Weights of a small image classifier.
Model: activation celu, depths [2, 4, 4].
Training: soap at rate 0.0021, 3400 steps, batches of 384, held-out accuracy 100%.
Data: trained on made-up ball-and-stick molecule models, 97500 training examples, 13.4 epochs.
Rows from block 5 of a small image classifier, named by matrix and row number. Rows with one number belong to one channel. Each number is 500 + 25 x the weight over its row's rms, rounded and kept within 0 to 999. All counts start at 0. Numbers have three digits each.
After each channel's rows are labels from the 100 images, of 14848, where the channel reaches its highest value: "lies over" is the class under the peak; "top examples" is what is common among them. Only what is clearly more common there than usual is listed. The data: made-up ball-and-stick molecule models. In brackets: how many of the 100, against the usual share in percent.
# convs1: 3x3 conv (model.blocks.5.convs.1.weight, 128x128x3x3, each kernel summed), inputs 64-127
# convs2: expand pointwise conv (model.blocks.5.convs.2.weight, 512x128x1x1, transposed), outputs 74-147

convs1.61:511487500481480526521483509473507486489472515461485476492464456493511476461488504469492482459501479487495478505498487477462515531474509534520525498491485498484524457500465517498441462495493467
convs2.61:507522491519495497488520560512477522485545531521509497483512512504493496462509522499482496489507501560521502536555508515504550466531495539533502494515484525515523510502472485492476509513522502488438533535500551521539498509
lies over: grey ball (47 vs 3.9); stick (26 vs 1)
top examples: balls and sticks (99 vs 34); balls: five (27 vs 9.9); balls: three (25 vs 9.8)

convs1.73:476473472466499513500515516478484503510506460515508469527516515512502518458522481507493517505432511519472496480460504496509516469499495518520485455474483507520493491523496490520535501433524499
convs2.73:495492520493514487481493503471485461494476518535510530476481495536466513517468547511514494507489469496551498510564504545508490498520486493439437492481513507495488538487546478507511510469539513536491511461512453491489499499
lies over: blue ball (27 vs 1.9)
top examples: small balls on sticks (100 vs 33.2); balls: five (35 vs 9.9)

convs1.78:506528509506478500501492512533503510501466510507517490467495500497496513532573500504521502552497507496492501480489473528498524499545493504472486491528459504485485456524540497509508493494519549
convs2.78:486486549521485515541534529498474544521495502501545490524494516569472522495510494458503557490525500523512506490474490501498506476533516499493497517525525491518490522471497490511471490518473513511495496521518527490522570508
lies over: red ball (82 vs 1.7)
top examples: space-filling (100 vs 32.8); balls: three (36 vs 9.8); balls: four (32 vs 10.2)

convs1.40:464495487551463483518491457486480479494496521466477527466476489459476490485497466495452441497519478460476466494491471506473493489501480481456499501475470493469448458468510496481487496502475509
convs2.40:487530496553461537480499483521543501520486506527461498504537507480512490507544475490501502471470494538527526497472519516500547483505444508515525449537518544536511502513493485481521501526506456453466469493497536491517528530
lies over: blue ball (25 vs 1.9)
top examples: balls and sticks (100 vs 34)

convs1.13:505501538474530474546522531483492524467518477497479497545468467485499484470473494466554516505470540508483533500480518456492462524485503460530456504509534510526526515528487518525481517541468521
convs2.13:526461488502491510475490493465463484504508494549475474464510475490448472484491511470513473502463500460539536521521522532468486513483480510487506483480500493485511519480512536463479536536521476519538478461509492494511486504
lies over: red ball (86 vs 1.7)
top examples: space-filling (100 vs 32.8); balls: three (32 vs 9.8); balls: four (27 vs 10.2)

convs1.88:508532518485502502483519452515494489524513486506491503493554541465482479538502515484479492502467477488455485491479473529490482514496553471460500517500446477453448448520510485497515504465517492
convs2.88:526493495487495478458512505479500537458448517507487487492523485473464526514464494467492500490490471538524520478479499491490500477528473525549544475517475478483510508498484478468484506525476481488484479503462502496499557473
lies over: stick (26 vs 1)
top examples: balls and sticks (99 vs 34)

convs1.86:484506534463528535521546527509509538493474489486494444512467534510557479529510474514501509513503509487453480509494500564509500532531520487456503504510525537510512485487503466564504508506517518
convs2.86:518568459531495524446476453528478509471545530502508471498476484454484476523529513467451542485499510521516542550485491515496521454489461522544544454516507497542524497474508497494515551498498506455503463521518513480506549507
lies over: grey ball (28 vs 3.9)
top examples: balls and sticks (96 vs 34); balls: five (26 vs 9.9)

convs1.114:494511510533482515487463456515504480508493513503516498464495481483435515536459526505477534488514480512457505528493470502509503490509518502480472481473472491485495477442532499480508501512544494
convs2.114:477477478485535510481505494507528491492480539497493477506496479484498473520503500468466513483521474488486502524520504524476541503526481555513515487468484528529512539479477451501531512500511466480489457485508514497483544487
lies over: stick (27 vs 1)
top examples: balls and sticks (98 vs 34)

convs1.0:546519473511543460527482505484502509527537477495472489558499481531500504472465517471491556461459493493486541533483490483504496501459473498498517499533488487536520517527526516549506484497504501
convs2.0:473510501498482456486474504435511459475482478496491497469452491527476481490470524549527518511494473497512458518479476483474461537441538491516462486468462553488484497472550455493491491462479501523512541484552484484475453504
lies over: blue ball (27 vs 1.9)
top examples: small balls on sticks (100 vs 33.2); branched (85 vs 54.3)

convs1.53:463505507500488516467521449520492494516458519466482495466489505456505462511493508464464424491537469483504453475527454497475488496509529475481508521495481497426459500447501486473475503521491508
convs2.53:483462539484488481494466506485502493510488510487475527475466488491472518502458484551484470495462506498517487479494523523507458490475524471513515486511547474460468525520495494515497513509492484517480514462488468465488486510
lies over: stick (32 vs 1)
top examples: small balls on sticks (81 vs 33.2); balls: four (34 vs 10.2)

convs1.29:509496483434509506484507503509494531514456485492525423500510516504461487491503483491512498499479537518497493498492502473488506489498513502502469507447533472507497536504470447524449495481461506
convs2.29:504521472554514548475500484517513489554473530542493464486476495451501501474557508461460517483510515511535540502515508538508537466479453496486549512498552499549508499515500471484535508554527468436462465481464515471505553522
lies over: grey ball (28 vs 3.9)
top examples: balls and sticks (99 vs 34)

convs1.47:510451474475527467485495493478506470492466465487457486509470475478498477506485482499502472451503494512467476489498480476475481508474505504512481477469488467510458484460494527511492475483512453
convs2.47:477482468509505484488482531542459471508500515485497509494502479535534499556488540531504509521530519491525504523505482514498536466509513550478536491558474496564520526513505497431449536506469450498419533489459520515492520529
lies over: stick (35 vs 1)
top examples: small balls on sticks (69 vs 33.2)

convs1.25:475513480503500460494509530466457508470504431511466503462490493486481524513510476503521506528471530497516517463501483491519541472535455550501472480504511534503499519524506481516496487463474531
convs2.25:494489520503489509489505484521535458520497505506434512499490490519518449497509502501462507476486440506484494523484510458456513510512486506529504498510485511497526479572517531469508519484537482476478518484475490525541521510
lies over: red ball (89 vs 1.7)
top examples: space-filling (100 vs 32.8); balls: three (31 vs 9.8); balls: four (30 vs 10.2); balls: five (25 vs 9.9)

convs1.68:480475528476464503513448477458477522496517482499468475516525503534492522498488508499495555510479519493475489540486472496497519518512528529488486503487477507505531511479517480554536519478462549
convs2.68:520496495518496497492518534447518541472487467489483543505516475544493477507493492527488464500529464492498521552536497504470500489501513488465464499478481462490501475492524451477464495493504491534483554500502492481490480540
lies over: red ball (50 vs 1.7)
top examples: balls: three (33 vs 9.8); balls: four (26 vs 10.2)

convs1.124:505503532484480514518473473474491490478492506483469473492468495487524511456503400469528472517445529490503496495468509486490502498505541474505522494490502506467478457477478523541524466485492498
convs2.124:503495496507544507470518538501520479502506475535473489508466485485510488485460489510511474508487489506539532471566534567510525502487486498480479488523534467486506522518510505558527530491551507524512486526491511501468483519
lies over: red ball (61 vs 1.7)
top examples: space-filling (100 vs 32.8); balls: three (35 vs 9.8)

convs1.64:471493509504501545524530516477490537520469499465491502482488545482509477492489462462528508484521476448498482508454481480451497532479524454468543499531496543462507428505492485497508513516482482
convs2.64:530525446510545515474496479499453509513467540524497479500461489482482554482469487460467486530516478484511531474543487540474506504497443508492502475474457459518493526462509467499562502521504528448486473559554511495503491516
lies over: grey ball (36 vs 3.9); red ball (25 vs 1.7)
top examples: balls and sticks (100 vs 34); branched (83 vs 54.3)

convs1.42:491491462483468525474520498518478496508490482478505503548530519508519472479514505480490500525464486494503477403454507486488493493502497496471525453529486507514499488485451499496503514457534507
convs2.42:488524444473531461499517515516497492474492516532460512524467464505538509531506546472487472536500480536556559506523521512511477502513477520490447458473488511488486534500480482457518525495513526482498480481539481517498480518
lies over: red ball (90 vs 1.7)
top examples: space-filling (100 vs 32.8); balls: three (33 vs 9.8); balls: four (29 vs 10.2)

convs1.38:482513538519497523528518483512472542516491508477486481433471489448540456463515456503481470501490500487460474515506471504475495501472537471515488494509473533448477500480500507516479529501469517
convs2.38:469507473543502529469493458487496501555499523532497456451507479477484481479525500487483500510485432542515507545462496500489507489494459507515495476472536513534469488474453477519503524492485492471457467509501514467487505509
lies over: grey ball (30 vs 3.9)
top examples: balls and sticks (100 vs 34)

convs1.57:510495509480523479555533478477502490511502553454498520492461476456466479515511522447503432488495520482517504552475439510457504544498506516478506517527493485469468538456494517526486511530506506
convs2.57:500496496496515488502478500535494495473524514518473453485507491488491517572524525522488504452488492486499521476485467499476536504532510531497465482505502532536500542489458507542499504458494510495471475475476529475463510524
lies over: grey ball (38 vs 3.9)
top examples: balls and sticks (100 vs 34); balls: four (31 vs 10.2)

convs1.93:476566469515491519499481490549498479491463520512500481507499486484490521497543492494522494542478515447518517501507510537510493492554503466499533488521479529493514468523485471502503505504527560
convs2.93:490531505467477500471519450514478541484537478559550478508486552493520484478479482490544540511519437465477467534494533514490500504535495522559510499542470504508519507492514510531476509465499525512536484481450494565501490480
lies over: red ball (88 vs 1.7)
top examples: space-filling (100 vs 32.8); balls: three (38 vs 9.8); balls: four (32 vs 10.2)